From a checkpoint of a small masked image model.
Model: 7.75M parameters, 32-pixel images, encoder arch vit, encoder norm layernorm, encoder activation gelu, encoder moe soft, encoder num experts 8, encoder patch size [4, 4], encoder layers 8, encoder width 256, decoder width 256, decoder layers 2.
Training: normuon at rate 0.0037, batches of 512.
Data: 195000 training examples, 58.3 epochs.
Rows from block 3 of the encoder of a small masked image model, named by matrix and row number. Rows with one number within an expert belong to one neuron, the router's apart. Each number is 500 + 50 x the weight over its row's rms, rounded and kept within 0 to 999. All counts start at 0. Numbers have three digits each.
Before each expert's rows are labels from the 100 images, of 14848, where the router gives the expert most weight on average: "responds to" is what is common among them; "peak on" is the class under the peak. Only what is clearly more common there than usual is listed. The data: analogue clock faces.
# router: slot weights (encoder.blocks.3.mlp.router.weight, 16x256, trained with AdamW), inputs 0-63
# up: expert up (encoder.blocks.3.mlp.up, 8x128x256), inputs 0-63
# down: expert down (encoder.blocks.3.mlp.down, 8x256x128, transposed), outputs 0-63

# expert 1
responds to: square case
peak on: case
router.2:563471532532365553580477487443527511451425466545465469626526413460460440520504492495416579469615422476517498457512453548597446557458506545516442465573407520499506483471465515550460511515482479
router.3:423434505563567468507461467401509481471423556557381507523486557486441488386433479461564431491525433506542587496485429544475497532395374524478539440484404506519500470464565528533445517490437515
up.0:539416529516552566577432460497504463460563531524512510510488512555534467574469507572514553507498441508459539440533557541537537479472532542539551501504397503432556542519561491544442472507558457
down.0:447542515433466490460537524561437552515473534485416449478552479524396480500469508535433472458527475580511517573454499545461481542443527479441472496399518614486539476473505478469610474449533499
up.1:454580545547552514506428497560528476480493459556481520519494529486471553506508495473479516525555501523549442529545554476516511505498375527504452588516496542497457584493610544402490547613510499
down.1:439473492484516485522499484518517481624498472523414498411458583534524437539478585506498508438502521541396511499554502579474451455517548429554484530468531489412490586505413475560458476475488412
up.2:517553529468516507519507493447524563557567528489460520518455467358467554537545529427485453509522497507525435526619515437466464505528444550436484507534503515498558549453478508514436473434362489
down.2:426504445576549548511449379508534444419452543482504553463475508600420506443483526511484505508515512512467504472462490505447541544569472441575516534439543520452527458472439460495501490591573597
up.3:529534459417503479485526513505489431493489534416554576431425542455436592537495433528450481539530517541454460484529532520415516536503580561464535566404356502483489579567430521441572531549463529
down.3:430490572439475568510484498486504522428577508371529498532512394438547567418510479580538459452428472528438520479468464474460509477480496450529449488499589566552463559482446479479464450541528500
up.4:496496523505552600573510436531566554479594564581463436532448481456450522501544512536555585438481536454447447507581505490450448513401452591528484593502546450479555505540449486497458470518430504
down.4:519560506466482471436409562493458406479484427487473457530538589502442452439518547440516487536544467550548533505505486555494506525518504412485536453502395468469541450443509500525620570400581471
up.5:503498407504466499454444587569553541510482512405487491442538553446474563572459434371449479516545476524450522494559531545508633557479492492471476441396460388477566551488527542468460478464541501
down.5:516497435568424457468500512482505497517568533497505497511495430572602550398468469539551404581586489458515498586419512475423522491578568462545544500540498504514509452493398499500523554471503525
up.6:491469547438524564500454367419441620532428480495476377512483452553494565420506539539527571539465524425529430450391508562559412476482537550542492458568493413501480438534557508492499574482499481
down.6:457540605492542538431485515426421382480476450512484605497485495507485449519506479500458414587609430529523456519622582365433567549522502492535563489497442593523520481453436506473474504479481473
up.7:475510532451520496549566439514485468607507478494575521536599404467570526476523469544515498553518519476424498412507432441536491454423469451484490505539517514496470546516413520500503531427468536
down.7:459503462601541543560448503424550520457493550492424450508496504625464481529479444442546523541485574432538436577506533525590451534493568450522491528532456531545625445460482532507631423501525587
up.8:446582475511552488503598536579498474488628464437526522432526459492398434477445519543508516461551503551570431579497460489527462545477518535522489583474546511501512527610487466488463618551506532
down.8:534397498478471389413425509539632583563535512536543450533473528482594471534512437464611426493496531486500515530499445499494499527438575494524477475487541595453472454507545493535497437430485444
up.9:490481551584525510506421538578508487436556418536415504543517455462497545534448448588509440441466575507375408580521461523444449404497447486410532502573492485495471556472579444451513503517503467
down.9:514552496446484429452554462502492460554484612499447418435454595514484483516504549425483537485508483459535520473479518494618553589505573477491517498376466488462624487426436534486479555426449569

# expert 4
responds to: dark face; square case
peak on: case
router.8:536444383451497483449445549518493592518417415574500590582483552380516505516576543390515419537482481432495531425537493498545528458513539402425467420521471575657379520428604413554449438417480510
router.9:497488438508550462485488579451571534498565432611448519561555569435483389468427585554535413479543432422422467490514481498524432613408538514514506423518534524581467544439560406461522483405484438
up.0:534528497496550415458479467400505499525551522508521506450545495555428481449416474541461516478529419433479408441413536540590572444508509412446572509502538501556531413543424493419427483440477517
down.0:546454474491470538496609497469460464577513452455490499494417479556520576559506440529540494467458520551578417508415409521572485473476504580536440597550536538532383488647405430523473569557474480
up.1:512489430453504493458418551468476543488404468521559449489520526549506551476528531563548461536506555380596470502452422423446385546403528462508544427541487509583496460588405529485569514459488479
down.1:531466513525510514550486479551543533449417462455517529461441517462398345448465529499512472500503598518486421472545515490498544416448491451466601490426524516470392507540492517458545527465439546
up.2:521545458527541562480506598436490477536565467511483550552571531524452562547441525554427532583463460479464581541393452462517346451570586513447489489473556539466508564548496519436577456588581506
down.2:495513508486570444544489525502497552497502470507512546530461492444551542511502491477476486500600512500483462455556562542533515458364560445469479401562510510488404501515608540529446496410425485
up.3:491481538495502530550536454506500525489477517562498481506459420456502433464522539456643603559528537503497492554515508460506500614498468555567383537447502449574587447630427501446491539490515554
down.3:514431510449473490493624563449410455489534554384553534446508492623479570466593463469532565509528418554568479561453485526538463455498502482559501528574501391535485523557406528624539528585553444
up.4:523588479490499465507383492472531493514430536530526537531486444448465563473465498560440467437414620526548529446490526523546521579472436645484475477400522427479468558586599538484427483570453487
down.4:573470483445538497540444608491491550481544397576534501458544520526524447466517526490420480512553451498558452480497462498487502458471574445393537484562496507597510497424494451487505471394478486
up.5:525499486508475542434501505529566596559465511392467474434469539522507529522508520473481537473564492396475521498478513533557521500475548476602562547412398540426443442559482460558619484537532493
down.5:532522537470496457556569506446404488450453584493541478476561513472483526450532537510493492495532595557554465488421520477423473413598532580380570477471525536507559520512532500539546472468528482
up.6:461482405484480513521414522486524482565384484555355453479526523469479492590507474434496546521591485483404498565399441502588600561567437497531535518417517459559549430467539536465499538471574612
down.6:499524487439458501372515539551439506532556533556544472485467539425564419493520533486520472502532518516520482473572481494511381515426566443550486447590492458528480523582537408561472551521452446
up.7:483521547500443486537441500455542524401444504536458487494505537448361489474525537491515507485528441437437566549553493564453621554505515511475568545481490521500538473513487485534627478413499551
down.7:463444534546419582482469498493522547541518410565523502495496481492501466502491502509452537483494513444539566457535530383468442411484466501536552509451568490544510556463465467548482441458543503
up.8:465483582595498485494502482475532505444542514604461433523544474489438584461561491547433508490416532622557572434531555451503517429548548529541564464417426388530438460501473519504507527533559447
down.8:505474565525539532495547449615501451439497540577490488458559481429368531486551506539546461489584482577482463472556531496550553527429504565397534587587433494471439541635561487544382531539483448
up.9:441564498540564445520462473316523411499495523526550440501416549557381539514488488574475514478438565486523560533465421518502482565435520534533575503545567459445490537453495592523603519499574439
down.9:461485412437453472496459585559476533474525494602419528420478470386547514505462623423522551450497476579406488484524490551503455505499434413487406481539514592440518501522533467507405446461443557

# expert 6
responds to: square case
peak on: face
router.12:456500598456540531534538563390510531543490502552521565419510520498480397557455444529446472555483415484532597439575503556548505526432521479462439447510533397434468519521417490578451587519507508
router.13:478471530498541474520604474468599541423440474465533501487485484501473598474412493418505521390521545405485566592430513532471496457489418555527434510536528466503486571497408536445536497445382491
up.0:419457548504557530466486510571593508455497590515458531514519518601444444345523524506551448533451444551493420480527501558562420490496473472447500518515487523515436431444493507585408481417508413
down.0:604485435447484523539582531448532492558547471455547450479543427489580606608482450554436469472560518424479564509523451393533575514412563452497477502482435493424537568543454564405597513585484551
up.1:498557490537567493532498449432557514527515488551465551493514492527627528499479513380525544506622493542528477586481562402533528512507502426584439495463524467487514497430476470568434518542368445
down.1:476487436492411372543536489486428386518457478501520572437507525538504491501554567599435567471464527602509469438504483551452562591524531502539466559537430557478519485458448417598510504467459421
up.2:461502444486514449426495513446506470567510533481570432571582562497432521477446494533546632556483482453581531472470486514430484486517498466591447456457503379489529499476426553545440641528557524
down.2:574441443472481538575497489518511496464432452531438555439490503472498416504569493487467427426512488492510529465426515514596575596508454494491552515452501557567478555471561393503562427458463517
up.3:512524525540517449471511483491465503535507501476524562412609433407460539439456565494485525498491498582516402547564481550534444502497541464431479424396566450546459511425553429465503520484493484
down.3:491553504487521537528541531527520456425494572497517502524553502483495549559545459486465518492506447521522605514462559570574533548520517452516505480539449575369576483466459563489454497485605491
up.4:526544464531461459411449500496523567451515477521471437482490489552504505538484395538463483371489488495404479568439462444439525480575447528520541420504447510459473515557463485519474492595501556
down.4:484427519462532498487507472381394500549463464450480420516474517451509458424401539512550483604457522505529511509543493593568436475395484428566358533509464570571532508474522491479485492378488424
up.5:476488502615529561523478534472475506583409580556458498591406511429431563458508510494529425442392491466495465509504516607526506470445489512500548518420504512482524459546475553486436536571547483
down.5:553575500470453438485451544469507517491525506513505498514530449518524438483508470530476552483523445441494535496462408467509586497522459472571455528541458557464541555497581429480583512550523466
up.6:527511456476509521400523528509452433532494421463542478477517466527456511491481458460551486488531559539546507503545506425414421549482466522505453466633603536381543460497511488590496531525424489
down.6:487538483598521501491508518473467474479486532509466534487540527500480456434468462513604543477532482575499417499436463508471409501481501412455553537463503554568522520528508460482419530568515563
up.7:492412516623537579410467461505486436510563437549409464482561442465431452440497540517445524487499512611508468436477555496508448542373471542438435504499510443491543531538591528490494552550518488
down.7:473528517398531524529542507433560505481497477496600499518463501514533633543554567540558522464540504485428553548504394493483564459603519549471566506540518531531441504501564458530477457396439529
up.8:527449512504472474590472386462531482558557420472559447559528457387405519441548498558463472503501547517454560516439476459412455484597410446510514484504492568455488534416454415510478490468422437
down.8:565546463482547522479520552509499537443538545532434488521470546607558420449482489385500473502483539464480526464534518540465531519424553506477499560594515453549452456561584510572450495568517549
up.9:448532518458482420577534469560430488483514535482525530503459567477492463529471465559435455533575606508435557538490490435443483532485491494567579416514442451485506569492566519433551463531415532
down.9:549554497517562493441465516485549513480459433500519513516517398438461521424564486384586501461421506467438444463529585552445558500527581530534488543507612493564477506464467518502403512486540457

# expert 3
responds to: dark face; square case; four ticks
peak on: face
router.6:550418522527419508489472555487517465455452448487499540494573496484520588588467476475445596401576437437501524493476475540461586566515543522561448484543540551483489546472407548571511511450531470
router.7:432406479516444503550438596412493541426401508461454515411581515450613526577442506425507499469560370481513507549495513542534482466459549556474457509509565480569509464529427484608498518497483470
up.0:471586452522448434560510521520498500574547462524437592471424514614409446421545503551526444448457494552524469484419524531598448415556442465484548524465434568546455492465483528486457507528443531
down.0:553468575480545486460522530531530430368572534450531459550492419511527549522555374407620517510486538461501503474507507415499566552544541437487444430573495457514524407454505472567466578418532427
up.1:484515490474556499495547496523507602494499466368403494454470505483487543466428499478502439462380545491521653487485541445491428440576473428530547589533454466451565513514539510523608606546543510
down.1:442547395526516556451525526519520553513470429553501470578522559592461433396493538607546515505499548462470534517502496486476489444524459450448448430521466458513470585495429605437479430585502520
up.2:462492450595506447579605531563485603611460531491556473464536504460509556472448456585438559536534509490538525492555521502492526448547446510497497477544453372404533560465399461466550492536470510
down.2:636466542498495481504455405588452484476537539486425494470479477481503533500577630464477450500463383492448487487467538545456505501390567468515560457448644509556451475535527453503543491565431497
up.3:560491508531520448537508408604525538494466538530565568695481569582451439475488508558421461449452496542538612472457446502456406477442546520465455477444519435484504477494510492464500545567458509
down.3:541454579539483464577551565458506566410569486467493566509492504530560549451503520432559476457480427446499455534518508505500529439499504573470558577551493456478461544519541490473484541413497456
up.4:492545456477527440478459500486621519537549497509449464444620485471558518466511555523588498477471535479484574480374519610620423393481488422519536492540429576530486456486556343496551433506448476
down.4:546405640632475498478428530538443407488492487451521554507491491478371587489544508533434484483496455429456511467454606429505444515492536471531524507508607382614449555578475522446492491480505407
up.5:460465519650476480515460539482443551459497475498475495495542483493377441398531403495477541511412468531548505530427502553513593507516443534465460505431496501491542549553551517481553518570505460
down.5:585522478445553556479552427490487495522424544490578577535515567534489532524449589459532457506579472425495454557597545429452467484533527512505488500466557631507511475462443499469488442451505581
up.6:523523403466497513504513497564497491531589531574520450472590398470506413478559485458592466490491455591420560616496477563384482535503396506479606547498446478449526451508611416500505503494523494
down.6:512424473558447566478514613603456402482537567572545517509470480515559482444488441506509486439474568535477545480458386576506489525541354435534536479468586509412482483496438470485529497503508520
up.7:410551538596521533498420542490457509535607458552426582543546473477492457510555522442482450528543555568529494483500588480480493583617531526575437611399405444545561539484521524515473547490552508
down.7:572488535560530402416579406568385472518465492480455440407449565544525491554524504498501596561449536480549435527483498521573556483471522431497495575521531469549442436537447515526492451467535448
up.8:532532463385529450466472442565439466473565504403504534496432453523518459515445563464536513491469524528578602485583453572543476516543529559495399500509499517466494486499471583523463482436424518
down.8:521566522607456466496508452481521560575490544615443587501584566534437522432465486491471448482524501486489418554412463490499545479508415482379581423576515446589419491530486402524490519540545434
up.9:508499498477404451525479511426492581523540469470537535419499485479584492573486496481554580518492481563501476443541541469575595522583470536487457506511499503482563519418568384527625457466469519
down.9:458458609518511536488440478482526496486444509443424490661410415501508520550468463508477471548474488450507553510462448489522476512536522569429495553573488554543515422519514516491536440484444568